python train.py --model="self-supervised image encoder" --dataset="drawings of small networks of dots and links" --train_examples=48750 --image_size=32 --crop_scale_min=0.3 --horizontal_flip=true --rotation_deg=5 --color_jitter=0.4 --method="barlow_twins" --arch="vit" --norm="layernorm" --norm_position="sandwich" --activation="quick_gelu" --mlp_ratio=4 --head_dim=64 --fused_qkv=false --bias="none" --qk_norm=false --parallel_block=false --inner_norm=false --drop_path=0.15 --patch_size=[4, 4] --conv_stem=false --layers=12 --width=160 --positions="rope" --pooling="mean" --projector_hidden=512 --projector_out=512 --projector_hidden_layers=2 --init="kaiming_normal" --optimizer="normuon" --muon_scale="original" --lr=0.0097 --momentum=0.95 --nesterov=false --orthogonalizer="newton_schulz_5" --adamw_lr_other_params=0.0012 --grad_clip=1.0 --steps=11200 --batch_size=256 --epochs=58.8 --lr_schedule="wsd" --decay_fraction=0.3 --final_lr_fraction=0 --warmup_steps=220 --weight_decay=0.01 --adamw_weight_decay_other_params=0
Rows from block 2 of a small self-supervised image encoder, named by matrix and row number. Rows with one number belong to one neuron. Each number is 128 + 24 x the weight over its row's rms, rounded and kept within 0 to 255. All counts start at 0.
After each neuron's rows are labels from the 100 images, of 14848, where the neuron reaches its highest value: "peak at" is the part of the image that holds the peak. Only what is clearly more common there than usual is listed. The data: drawings of small networks of dots and links. In brackets: how many of the 100.
# fc1: MLP up (model.blocks.2.mlp.fc1.weight, 640x160), inputs 0-79
# fc2: MLP down (model.blocks.2.mlp.fc2.weight, 160x640, transposed), outputs 0-79

fc1.294 [132  92 175  85 158  95 127 140 144 129 147 118 105 134 120 121 109 100  98 124 123 133 150 111 146 144 106 153 122 107 119 137 143 105 136 166  92  99 145 123 130  93 140 157 132 117  95 122 130 142  89 155 101  85 102 147 124 119 123 121  92 111 104  82 122 177 157 130 123 154 138 145 109 129 140 141 147 116  94 150]
fc2.294 [ 95  97 110 124 151 130  89 152 141  98 116 110 112 121 154 131 118 129 128 118 104 134 124 115 130 111 104 163 143 158 153  75 114 114 155 152 152 166 141 135  89 184 102 137 129 108 126 125 136 161 144 113 149 112 160 115  81 139 106 121 103 121 154 150  84 115 128 134 159 131  90  99 113 132 137 139 143 113  69 148]
peak at: centre (25)

fc1.182 [147  87  82 118 132 127 142 176 142 139 131 123 108 129 113 136 137 120 111 103 149 127 110 205 157 108 126 132 168 150 158 142 128 126  78 164 115 144 147 123 132 139 122 126  94 129 151 115 110  83  91 115 140 103 136 122 128  95 137 117 113 118  98 112  92 107 126 131  55 131 153 160 119 164 106 146  86 147 115 161]
fc2.182 [149 156  94 101 137 121  94 128  94 130 144 158 150 148 100 126 102 166 160 160 133 115 165  94 103 154 120 143 114 131 128  91 156 158 133 142 122 133 123 115 101 138 166 153 159 128 117 124 136 117 155 110 118 133 117 122 122 126 122 129 191 146 137 146 119 146 157 129 158 112 140 120 115 120 110 136  78 119 131 123]
peak at: centre (39)

fc1.329 [ 97 109 106  93 184  83 126 115 102 124 154 105 158 119 165 120 119 132 155 165 131 104  89 104 101 126 115 131 137 127  92 131 148 117 125 108 111  82 107 136 115 147 147 109 156 130 133  85 158 118  98 136 108 170 147 143 146 129 129 135 128 133 102 133 115  96 116 150 170  87 146 114 169 136 104 110 140 113  94 165]
fc2.329 [ 70 126 161 122 110 110 129 165 139  73 147 180 128 151 118 158 128 118  83 110 105 118 114 121 115 108  91 125 119 172 140  98 135 139 133 136 129 114 145  85 161 147 137 142 155  86 106 152 142 105 124 121 163 108 144 139 112 109 170  85 145 148 163  68 141 120 155 122  90 168 117  95 131 141 180  93  95 175 123 159]
peak at: top centre (25)

fc1.469 [ 84 168 109  78 104 133 142 144  94 164 110 133 163 103 128  98 145 112 123 166 141  99 130 143 109 152 112 125 157 126  97  86 115 158 132 113 163 125 110 131 112 108 122 154 112 143 120 137 123 133 156 141 160 133 128 113  99 135  96 129 134 119 131 113 132 106 134  42 155 146 125 124 137 153 109 117 130 134 135 167]
fc2.469 [173 144  92 175 142 130 123 138 124 125 129 127 141 156 105 122 155 133 155 125 120 116 151 133  96 132 132 139 118 114 135 169 150 125 112 120  98 107 128 140 118 137 110 132 128  78 105 186 150  89 119  99 113 138 131 148 205 138 153 119 171 157 131 149 152 144 144 158 152 151 133 102  57 143  97 117 130  87  96 135]
peak at: top centre (49)

fc1.533 [129 100 130 118 113 134 159 145 145  93 159 124 122 110 155  94 107 126 106 149 156 122 179  99 147 121  92 146 124 170 147 143 164 147 148  98 117 142 146 155 110 132 104 138 123 132 111 128 121  77 163 107 147 138  75 165 100 142 102 114 135 155 105 102 119 126 101 126 153 140 145 154 142 150 153 130 134 161 100 122]
fc2.533 [154  86  70 162 168  95 122 145  88 114 130 104 133 135 140 130 123 107 118  66 135  88 185 114 119 100  93 127 122 144 141 145  92 128 110 152 154 116  89 136 118 105 121  94 106 102 137 156 113 146 119 152 150  97 137 131 162 134 139 159 167 120 130 142 165 122 138 143 101 130 129  89 159  93 155  94 141 109 152 122]
peak at: bottom right (34)

fc1.204 [100 104 145 151 142 109 148 160 112 123 187 139 169 142 132 122  77 161 128 124 111 116 104 156 130 139 103 140 119 139 116 104 135 130  94  85 150 145  90 140 137 131 129 122 138 130 106 128 133 149 157 105 148 155 115 107 123 105 102  80 162 100 142 178  97  70 141 126 132 101 144 154  64 129 114 131 133 107  77 117]
fc2.204 [144 120 121  91 145 139 167 127 100 138 153 116 101 142 134 110 124 111 113 108 128 105 155 107 125  75 124 152 129 123 132 119 103  78  97 105 148 144  93 158 146 143 150 153 152 128 151 148 114 165 120 122 149 131 123 152 131  98  87 149 131 131 122 132 138 127  90 104 108 132 110 141  95 134 136 152 129  90 153 179]
peak at: middle left (58)

fc1.575 [137 110  87 128 131 160 122 150 105 137 127 118 141  83 119  99 111 133 174 145 111 155 122 118 119 208 122 108 118  81 137 154 128  97 114 120  95 137 146  98 118 138 145 121 106 137 108 107 126 148 148  82  99 149 145 119 146 105 167 126 125 173  98 116 117 109 148 130 111 157 123 154 161  78 123 102 166 106 157 157]
fc2.575 [136 133 133 120 135 110 110  77 139 150  95 120 126 135  81 162 138 122  76 139 155 132 108 135 103 111 138 125 114 101 142 115 148 164 134 127 149  95 129 114  88 109  97 108 133 115 165 162 152 112 126 151 156 141  80 141 121 141 137 138  88 108 119 144 117 145 119 163 144 108 133 124 119 154 169 180 142 149  57 117]
peak at: centre (28)

fc1.187 [158 163  97 120 123 129 120 134 122 131 139 142 134  89 106  92 154 178 139 131 124  48 147 112 131 148 124 138 140 102 102  92 138 147  86  83 121 115 178 119 128 143 155 105 120 106 152 155 160 147 157 172 149 129 161 106 146 139 149 120 103 134 140 145 177 120 128 111 114 114  90 128 171 106 116 130 103 102 127 139]
fc2.187 [141 124  68 127 144 119 115 147 128 101 136 157 129  95 141 170 105 136 123 110 140 162 143 131 120 119 200 132 105  75 165 136 165 160  92 156 128  81 126 112  91 150 138 117 136 110  57 115 124 154 132 124 121 134  81 142 147 141 109 104 117  80 131 137 172 170 126 145 129 142 132 161 135 140 154 132 144 169 129 176]
peak at: middle left (26)

fc1.419 [147  77  77 123 124 113  98  95 142 169 153 150 125 125 141 160 104 142 131 154 121 138 148 116 109 120 115 187 104 125 133 185 116 144 131 162 138 143 163 149 143  97  89  87 114 171 126 128 106 117 174 146 145 107 155 137 107 138  84  82  94 136 150 165  90  99 101  85 111 138 141 119 155 131 123  92 150 126 117 135]
fc2.419 [126 113 164 103 146 100  78 143 150 103 181 137 122 108 121 123 176 129 102 133 151  81 141 163 191 118 139 120 118 140 121 114 139 153 119 150 115 142 147 135 105 129 151 106 115  86 129 118 131 144 104 130 135 116 105 112 110 110 165 125 103  56 128 122 118 165 172 116 130  99 156 148 158 101 200 145 121 102 131 132]
peak at: top left (35)

fc1.147 [135 140 129 115 121  88 110 184 124 142 175 154  99 121 146 129 123 116 129  98 114 150 138 107 111 139 107 160 136 116 154 122 133 192  75 148 154 104 143 121 100 148 125 102 152 143 160 188 124  85 140 115 136 163 101 123 130 105 147 152 153  80 137 117 157 147 125 140 148 180  90  74 117 131 151 109 114 137 157 125]
fc2.147 [101  69 152 133 149 149  86 134 126 153 156 165 157 168 101 140 139 106 104 135 123 104 136 128 138 130 145 148 164 120 159 122 151 100 113  93 145 100 146 136 125  97 146 113  98 114  90 125 112 104 118 146 129 138 107 121  77 133 127 147 137 178 155 166 137 171 126 129 165 127 100 110 156 111 119 156  58 133 133 132]
peak at: middle right (49)

fc1.9 [144 114 122 156 111 160 120 156  92 160 136 123 145  89 129 157 137 147 149 162 123 147 133 126 128 135 123 128 140  99 123 132 161 139 137 185 150 169 136 142  88 107  87 118 137 132  95 103 137 112 111 115 109 102 153  82 124 131 104 143 119 103 156 176 107 130 138 111 155 129 115 126 175 119 158 103 128 135 150 116]
fc2.9 [110 110 132 142 112 163 157 115 150 106  76 115 144 126 156 155 145 132 141 135 147 139 125 109 109 109 111 136 150 106 133 112 151 119 122 119 129 105 120 146 133 140 107 129 141 119  89 149 122 119 121 181 166  87 175 135 119  87 138 164 130 153 113 118 163 185  89 145 133 154 101 139 113 111 130 124 121  92  90 162]
peak at: top centre (27)

fc1.501 [143 119 205 121 138 129 152 126 130  85 117 145 121 106 127 147  94 106 152 129 145  89 104 173 144 135 148 156 152 133  88 163 142 118 137 161 135 140 105 166 127 120  86  94  91 120 124  80 128  95  99 145  66 156 118 123 100 119 117 142 180 117 122 151 133 130 117 116 121 161 130 133 140 145 131 153 145 162  99 138]
fc2.501 [165  93  98 165 143 118 141 149 116 136 103 169  87 141 133 145  97 171 143 107  90 122 130 106  90 104 136 141 170 134 168 174 111 122 136 110 155 128 119 136 117 125 139 106 125 121 141 169 120 160  94 104 183 135 110 125 141 143 145 179 119 100 120  49 126 123 146 117 140  97 122 119 142 104 144  89 151 115 151 103]
peak at: top centre (66)

fc1.121 [118 143 127 112 131 133 140 126 123 136 120 124 148 143  70 128 149 131 112 176 125 150 138  76 150 135  85 171  99  93  95 106 140 134 149 121 137 115 120 120  95 155 172  87  93 109 114 133 129 142 143 151 116 125 119 114 125 101 129 146  83 117 119 156 136 147 120 151 123 101 179 161 115 118  40 126 109 152  98 102]
fc2.121 [111 139 102 145 139 139 122 128 160  87 103 173 112 161 139 136 148 113 139 108  96 141 107 120 112  62 121 132 131 116  99 140 154  79  82  97 113 137 101 135 134 113 148 147 136 139 118 154 154 140 120  97 119 125 152 122 192 111 129 120  81 144  92 116 147 145 154 115  99 123 179 125 152 122 187 131 142  98 134 154]
peak at: centre (29)

fc1.407 [163 114 128  97 103 122 158 143 136 136 151 127 113 147 129 116 134 114 114 115 136 153  96 120 140 116 140 109 135 112 137 155 148 152 177 120 142 150 117 148 134 132 147 119 122  69  86 148  95 167 108 111 114 133  48 100 180 102 123 120 141 122 114 130 137 151 113 168  73 104 130 155 109 126 199 137 115 131 125 144]
fc2.407 [124 158 168 148  95 134 115 134 157 100 142 132 146 180 143 105 162 118 135 161  71  92 166 152  94 134 114  91 152 123 116 119 122 150 145 138 111 167 119 123  90 145 145 163 134 116 117 128 165 124 131 116 119  88 172 117 105 129 125 132 182 133 115 169 137 120 157 136 135 166 124  97 117 125 127 138 165 129  78  95]
peak at: bottom right (34)

fc1.377 [116 148 108 106 144 128 162 143 194 137 116 135 126 146 127 160 119 125 142 101 124 181 160 130  94 133  89 127 136 118 144 151 117 135  89 141 106 101  97 149 140 117 162 147  84 136  96 140 143  64 152 146 153 111 132 104  93 147 160 107 111 114 125 150 115 119 146 133 131 163  91 142 149 131 151 133 152 103 102 126]
fc2.377 [144 147 104 154  90 120 121 172 117  85 124 146 145  77 135 122 164 141 148  83  85 120 103 180 130 139 126 119 134 123 140  90 151  88 144 102 119 149 119 111  87 106 179 131 162 132 130 113 112 134 107 175 129 102 111 147 114 100 174 108  89  97 163 119  93 123  91 123 113 165 166 134  99 161 131 136 121 151 103 114]
peak at: bottom right (34)

fc1.72 [181 124 121 121 149 115 141 153 151  83 127  96 132  86 129  46 172 104 119 148 122 141 154 149 145 124 156 151 120 112 127 112 144 178  95 133 108 121 140  81 110  89 160 134 105 154 122  97 110 125  81 134  98 120 108 150 149  96 146 169  93 132 168 142 112 115 116 117 137  86 122 165 177 106 168 118 138 118 160 144]
fc2.72 [142 143  83  72 105 115 130 104  98 148  94 128 109 120 134 114 158 120 104 148 162 155 152  82 123 159 109 137 117  97 126 100 118 111 125 139 119  99 133 119 146 150 118 130 127 126 120 114 149 110 130  98 100 116 128 162 139 127 138 157 109  97 121 153 124  84 139 109 122  82 156 117 163 137  99 170 130 129 154 121]
peak at: middle left (28)

fc1.351 [120 108 105 147 171 151 147 170 154 126 104 110 116 148 120  57 137 101 160 113 139 133 116 109 124  92 153 172 146 128 122 135 137 152 101 138 144 155 139 104 104 115 130 140 118 135  97  85 146 136 137 161 156 105 136 124 149 151 126 117 106 121 140 150 114 177 127  94 146 108 115 139 175  82 151 183 116 144 114 173]
fc2.351 [124 135 160 149 112 130 143 158 107 143 183 158 122 113 142 161 111 143 102 173 121 144 131 148 141 114 133 135 102 115 176 140 137 166 173 110 113 121 115 126 138 137 114 119 122 131 184 164 132 119 110 122 154 102  96 161  93 145 140 154 128 156 105 131 117 122 124 165 129 121 131 127 140  81 119  99 132 192 104 107]
peak at: middle left (28)

fc1.126 [155 169  68 153 109 143 102 130 109 161 106 107  91 123  97 107 198 142 144  78 120  81 161 116 115 128 128 143 128 139 147 115 134 132  74  97 128 160 164  98 129  78 156 153 121 131 129 163 142 146 125 122 115 160 172 116 142 128 156  95 124 145 131 157 111 108 145 129 133 122 131 108 115 130 147 101  78 122 147 109]
fc2.126 [125 142 126 115 132 122  99 144 104  99 142 122 125 107 122 133 103  90 142 132 143 117 174 111 121 110 142 136 158 104 116 163 153 171 101 167 167 100 105 143 107 165 118 124 134  65  97 108 125 106 142 142 104  75 120 122  95 135 139 118 130 126 130 115 156 156 184 132 102 142 142 154 137 113 137 171 125 140 145 181]
peak at: middle left (25)

fc1.492 [ 97 139 137 149 113 122 101 118 129 134 132 115 109  91 147 118 109 115  95 126 134  80 154  74 134 173 143  61 106 116 105 104 117 157 111 130 118 141 154  82 151 143 171 146  95 123 131  97 117 142 132 163 117 156 108 153 128 107 133 132 155 149 143 162 108 148 158 140  94  94 143 138 136 111 125 149 117 119 123 113]
fc2.492 [135 164  92 160  96 138 132 164 146 154  91 126 128 127 106 150 161 127 119  78 136 141  96 176 165  90 113 110 124 103 111 135 153  90 174 117 153 130 145 142 145 120 157 144 111 144 131 106 118  99 117 118 151 152 143 145 123 130 136 133 155 122  85 145 165 130 106 134 113 123 108 164 123 156 126 181 126 139 129 116]
peak at: centre (31); bottom centre (25)

fc1.606 [167  95 105 147 170  73 114  75 123 135 132 105 155  87 141 129 125 126 151 112 137 163  96 153 139 147 122 147 169 137 107 140 136 132 137 107 125  95 109 157 119  85  86 137 135  99 115 112 124 105 140 111 123 135 125 117 147 142 115 116 139 112 182 128 122 127 101 132 148  95 128 108 124 105 110  98 144 123 159 148]
fc2.606 [127 168 123 176 129 180  81 188 156 107 157 131 142 147 110 153 144 138 120  99 146 114 173 110  92 134 143 154  71 145 127 136 124 114 125 166 124 146  95 158 130 160 117 136 146 134  85 143 151 164 125 118 145 158 117 152  93 102 133 113 126 102  99 118 116 115 135 131 129 128 114 105 153 123 118 146 117 129 132 113]
peak at: bottom right (44)

fc1.611 [136 106 108 182 127 136 124 157 114 131 128 129 111 114 149 141 105 111 118 103 147 102 116 149 124 187 119  89 110  88 111  89 128 109 115 131 121 176 121 146 167 130  94 104 103 134 203 130 117 126 148 124 125 164 145 107 110 117 101 209 160 128 102  95 165 134 173 116 109 144 151 120 124  78 103 181 136  86 102 127]
fc2.611 [155 133  86  85 157 145 107 134 110 161 165 136 166 156 115 113 159 146 146 121 119 167 130 114 138 138 113 125 125 190  92 115 116 119  96 128 126 119 191  93 101 126 151 145 164  85  87 105 125 122 100 110 102 152 113 146 140 136 131 104 105 136 165 140  88 134  82 130 110  99 104 143 140 109 112  91 148 107 152 115]
peak at: middle right (35)

fc1.40 [169 114  84  81 145 161 106  90 153 126 115 122 160 165 116 133 108 112 141 130  98 135 103 157 154 137 101 152 102 130 151 138 135 169 132 126 157 124 160  98 124 156 149 128 139 153 132 169 169 122 108 102 157 133  92 140 147 121 132 135 114  85 156 117 111 152 102 175 113 112 148 138 139 205 126  96 129 122 124 157]
fc2.40 [ 71 137 145  96 128 124 124 108 154  86 125  88  96 140 147 157 128 133 165 136 157 119 110 137 193  94 110 147 112 121  96 127 119 105 101 159 119 110 140 104 164 124  84 130 130  95 132  82 118 139 154 163 139 110 134 108  79 116 109 104 144 105 110 117 133 172 132 125 128 142 183 126 158 147 116 116 109 108 141 100]
peak at: bottom centre (30)

fc1.165 [188 101 140 119 111 141 147  68 113 122 154  95 119 131 104 175 134 116 108 121 124 133 153 145 152 119  72 153 161 115 129 165 118 165 126 130  99 142  83 111 117  95 131 103 157 138  86 132 142 121 145  90 127 155 109 143 103 110 141 147 138 115 147 174 182 119  96 172  97 138  96 123 141 132 132 149 118 129 125 155]
fc2.165 [144 123 157 171 141 113 122 106 177 123 122  87 146 139  74 133 105 171 121 156 159 122 124 157 174 102 116 123 103 145 139 109 116 116  90 149 197 101  96 149 120 132 145 102 144 125 164 127 134 122 143 169 100  98 116 130  89 128 116  93 162 114 115 135 152 116 131 118 154 116 145 105 102 159 161 128  77 169 144 114]
peak at: bottom right (34)

fc1.475 [136 170 138 121 146 108 150 118 108 163 128 123 103 185 117 162 154 117  80 123 136  96 140 174 154 108 147 119 137 130 130 141 141 108 157 170 150  79 151 131 132  96 111 118  88 128 107  91 128 148 116 144 143 134 127 123 152 113 149 127 152 156  70 130 129 128 135 106 113 138 140 175 119 147 115  75 152  92 141 143]
fc2.475 [102  92 154 160 112 132 132 161 160 144  94 141 131 151 137 122 153 106 164  97 148 116 106  99 106 108 121  94 140  93 138 101 146 134 168 115  94 127 100 138 110 140 135 183 158  76  93 107 128 105 150 109 147 113  91  99 163 142 162 110  97 145 159 114 116 189 107 135  99 120 142  78 119 105 126 151 123 103 155 142]
peak at: bottom right (34)

fc1.529 [141 129  97 107  87 167  98  90 112 137 125 128 104 132 136 106 148 117 124 116 105  85 132 120 138  93 105 119 146 137 136 164 141 137 166 114 100 139 119 143 102 135 157 149 152 156 118 119 151 103  98 152 118 135 135 126 136  88 152 152 168 104 124 160 184 128 114 126  69 105 154 147 132  87 117 109 105 122 159 126]
fc2.529 [138 133 139 140 136  86 140 152 143 144 128  91 132 137 103 144 151  98 140 107 134 135  97 147 153 109 136  92 128 130 145 125  89  94  80 146 127 138  88 104 136 133 129 143 105 116 164 118 122 103 123 112 120 167 111 127 109 115  99 106 131 103 164 135 105 146 166 147 134 128  95 151 116 134 165 125 155 136 188 107]
peak at: centre (27)

fc1.387 [145 123 101  86 128 145 120 154 106 129 125 148 155 144 131  73 148 128 121 126 108  93 136 169 112 179 143 121 146 143 171 108 131 154 101  86  95 153 116 144 108 135 143 174 140 129  82 115 113  72 133 138 154 168 122 138 169 113 138 145 140 104 123 161 132 102 159 153  82 107  79 115 125 118 129  88 105 140 182 100]
fc2.387 [139 110 142 143 141 114  79 121 154 177 130 152 136 107  75 129 137  89 129 120 146 141 169 128 167  75  64 139 131 159 111 163 113 109  91 117 172 130 140 113 160 129  99 134 126 143 140 118 138 127 136 126  64 110 110 117 109 122 160  96 137 114 154 135 168 145 151 147 170 131 165 126 174 101 104 128  88  95  97 146]
peak at: middle left (25)

fc1.403 [153 136 132 108  75 103 112 119 137  67 145 143 152 150 104  92 120 114 121 155 145  88 124 140 136 121 142 130 158 104 171  94 151 159 174  82 131 164  93 137 135  73 113 141 128 108 101 117 134 155 125 117  88 118 156  88 141 168 183 127  98 133 132 147 138 125 173 143 163 149 157 123 159 106 142 108 132 142 136 112]
fc2.403 [135 134 138 130 166 152 134  92  58  83 138 132 118 157 117 140 179 114 145 126 156 115 166 137 107 126 118 138 138 141 107 176 162 150  91 179 146 103 121 117  91 128 135 128  81 136 109 108 129 115 194 138 152 107 110 108 156 121 115 166 108 123 104  82 124 105 141 133 104 101 119 122 107 128 153 148 140 113 167 130]
peak at: middle left (28)

fc1.162 [ 98  85  90 124 135 115 184 132 102 145 141 152 103 126 100  95 152 150  94 116  84 118  64 141 132 141 105 173 141 148 137  87 178 151 110 117  93 111 138 132 146 121  90 166 113 137 113 155 115 137  66 127 136 150 145 130 158 123 100 109 111 137 139 119 125 122 106  99 118 157 181 132 129 130 151 120 151  93 106 141]
fc2.162 [ 91 146 166  94 137 145 135 152 113 143 111 137 175 154  83 119 122 149 132 162 135 149 122 118 108 151 158 110 103 138 117 134 138 120 153 123  95 113 157 152 125  99 137 140 106 152 113 111 136 147 113 109 114 141  76 121 121 159 128 136 121 161 146  96 143 117 135  83 147 140 127 164 138 142 109 164  83 148 178 147]
peak at: top centre (26)

fc1.92 [137  59 129 123 116 107 144 116 100 139 156 119 119 119 109 129 125 101 138 109 141 147 105 128 159 105 120 135  75 114 136 111 130 130 137 122 131 124 130 139 138 104 108 129 118 155  94 169 136 145 136 120 124 102 114 176 140 164 121 130  86 117 163 138 128 140 120  81 219 112 160  78 173 110 102 128 169 107  91  95]
fc2.92 [128 188 148 165 128 123 131 156  93 119  81  99 105 114 121 124 141 101 154 145 113 133 138 134  74 170 147 116 123 123 155 124 107 136 164 139 123 119 163 131 130 103 164 111 104 115  98 113 110 110 140 109 154 130 120 151 149 107 133 144 138 161 120 132 131 112 186 127 133 123 124 126 116 142 134 190 123 139 127 153]
peak at: bottom centre (27)

fc1.66 [128 120 109 100 149 148 138 147 143 121 161  98 138 108  93 149 170 132  72 112 116 169 149 151 139 133 121 124 127  75  99 115 152 149 144 110 120 146 161 170 167 133 147 110  97 126 116  91 136 118 149 103 118 138 121 111 120 122  89  68 132 164 130 147 158  84 119 104 117 150 165 120 105 101 167 110 134 126 123 123]
fc2.66 [160 163 125  89 140  95 128 126 118  84 170 148  82 144 124 124 109 153 139 112 153  99 128 142 144 136 119 109 161 168 166 110 123 111 130  97 173 131 108 104  87 151 164 176 120 108 118 162 101 129 167 138 138 149 167 142  95 113 175 140  97 143 100  86 135 116 122 135 120 109  89 146 114 144 123 118 157 120 140 151]
peak at: top centre (30)

fc1.354 [165 133  89 139  97 113 136 134 133 174 130 116 147  84 138 141 102 144 171 154  85 111 134  99  71 105 134 110 126 131 140 113 156 160 140 142  99 118 153 108 100 173 135 124 150 135 112 148 150 136 149 126 104 161 130 150 136  92 146  77 128 129 134 161 135 108 122 146 119 146  85 135 128 107 165 145  99 148  94 137]
fc2.354 [103  92 138 105 110 149  91  98 126 110 122  97 104 112 133 144 100 176 102 137 198 133 110 120 188 106 150  99 162 105 113 141 149 148 114 163 134 104 168 122 135  96 133 120  93 109 153 130 120 140 118 140 144 127 104  95 116 138 137 104 123 120 105 119 133 113 108  95 116 128 147 126 161  84 130 126 109 140 115 172]
peak at: top left (37); bottom left (33)

fc1.178 [127 108  81 132 105 128 115 175 153 137 128 106 115 121 153  84 122  84 137 153 100 152 122 136 115  99 163 186 162 108 102 122 135 106 101 141 156 124 169 123 107 113 129 100 147 125  84 101 118  86 153 106 146 116 108 120 112 122 111  86  96 114 132 160 142 117 157 176 113 139 120 138 146 135 147 118 112 126 134 147]
fc2.178 [159 123 140 122 125  99 122 125 143 136 120  91 139 130 112 117 149 143 140 135 140 106 156 127 203 116  95  87 121 156 121 145 140 114 152 135 113 134 144 122 129 161 120 119 120 122 142 119 120 135 163 157  88 129 143 129  65 119 127 137 110 100 123 102 161 182 132 172  91 118 128 132 165 169 121 119 108 129 124 154]
peak at: top left (37)

fc1.457 [ 97 103 169 170 148 121 105 114 165 143 140 152 144  85 112 133 133 170 116  94  89 111 136 100 109 103 127 122 134 155  82 139 137 169 111 151 170 118 112 132 134 190 112 156 143 131 136 131 157 172 128 174 128 110 132 157  90 140  89  85 113 137 130 172 134 139 158 118 165 111 125 143 110 125 147 140 117 125 131 169]
fc2.457 [136 132 103 103 136 155 136  97  89 135 141 103 119 182 107 150 102  78 132 149 160 128  92 110 162  93  87 132 106 133 123 139 168 127 138 143 117 109 140 131 109 110 148 148  90 111 106 170  93  88 154 114 157  98 136 127  82 115 138 144 130 144 124 131 154 137 136 132 103 140 103 122 166  92 135 150 141 148 128 137]
peak at: top left (49)

fc1.476 [ 72 126 161 158 104 125 132 104 167 135 148 102 120 140 113 135 149 132 160 185 154 116 119 102 111 117 142 116 133 158 109 141 168  94 148 179 151 105  96 145 111 139 103 118 173 101 145 110 156 109  92 155 128 121 133 131  58 141 134 133 151 117 137 153 127 127 124  86 126 131 123 121 110 116 112 143 126 121 121 169]
fc2.476 [ 95 123 131 128 145 152 103 123 105 110  95 137 146 130  86 101 145 176 165 113 111 120 116 119 123 142 139 122 118 137  87 136 175 111 114 140 119 103 133 125  68  87  82 148 188 150 140 132 116 121  95 165 145 108 124  94 160 149 121 121  78 124  96 135 124 105 139 144 168 150 132 144 125 153 106  98 122 121 120 162]
peak at: bottom right (41)

fc1.509 [112 114 114 144 102 126 100 126 115  90 132 140  73 140 141 117 134 159 128 116 117 151 114 137 126 141 139 117 142 142 126 135 152 123 165 158 133 127 105 128  99 148 122 155 123 168 122 150 150 151 143 173  89 136  92 151 134 111 106 147 153  87 111 134 154 155 114 140 108 160 139 168 157 106 118 160 209 127 126  97]
fc2.509 [126 145 131 161 159 130 100 118 129 143 108 143 142 158 116 122 133  91 165 122 112 152 141 104  87 163 112 156 160  97 125 110 157 187 110 118  89 119 136 107 123 116 122 130  96 141  86 128 142 165 184 111 130 113 140 142  92 154 128 148 139 109 154 123 146 124 131 121 187 132 100 119 141 160 144  93 131 138 158 133]
peak at: top centre (25)

fc1.50 [134 145  74 113 101 140 181 116 140 107 114 123 117 102 133 104 125 124 140 143 112 101  89 174 161 111 124  88 138 106 170 108 147 146 109 119  95 169 156 127 153 134  82  96 146 131 112 153 154 124 138 134 147 162 141 121 130 114 116 168 103 162 122 127  88 129  63 110 133 106 152  86 144 105 154 144 151 153 187 128]
fc2.50 [131 106  88  92 147 145  93 152 141 150 139 136 134 192 127 151  85 129 125 134 127 147 115 127 160 117 132 133 122 132 110 121  93  79 124 135 170  76 149 149 113 130 141 155 132 126  90 137  93  83 105  90 142 152 148 148 126 140 131 129 125 111 135  84 127 136 120  96 106 135 144 127 130  96 114 174 118 136 115 152]
peak at: bottom centre (36)

fc1.507 [121 111 133 124 142 138 115 130 130 138 154 169 141  93 136 149  76 158 141 125 163 107 158 124 171 111 109 155 117 129 142 102 193 160  80 133 115 146  93 129  95  91 117 120 141 121 144 126 145 130 138 146 189 106 136 125  95 135 131  95 143 122 112  90 159 109 151 147 119  95 123 158 108 123 120 149 140 110 133 136]
fc2.507 [106 106 162 130 200 144 108 123 113  78 122 119 137 143  86 116 147 124 102 115 173 118 101  92 105 136 146 114 126  87 100 165 153 112 102 110 120 110 124 123 125 127 139 124 148 102 134 113  87 160 150 133 137 140 140 131 142 135 135 107 113 171  95 102 136 123  91 119 187 136 139 153 158 157 115 101 119 130 138 186]
peak at: bottom centre (27)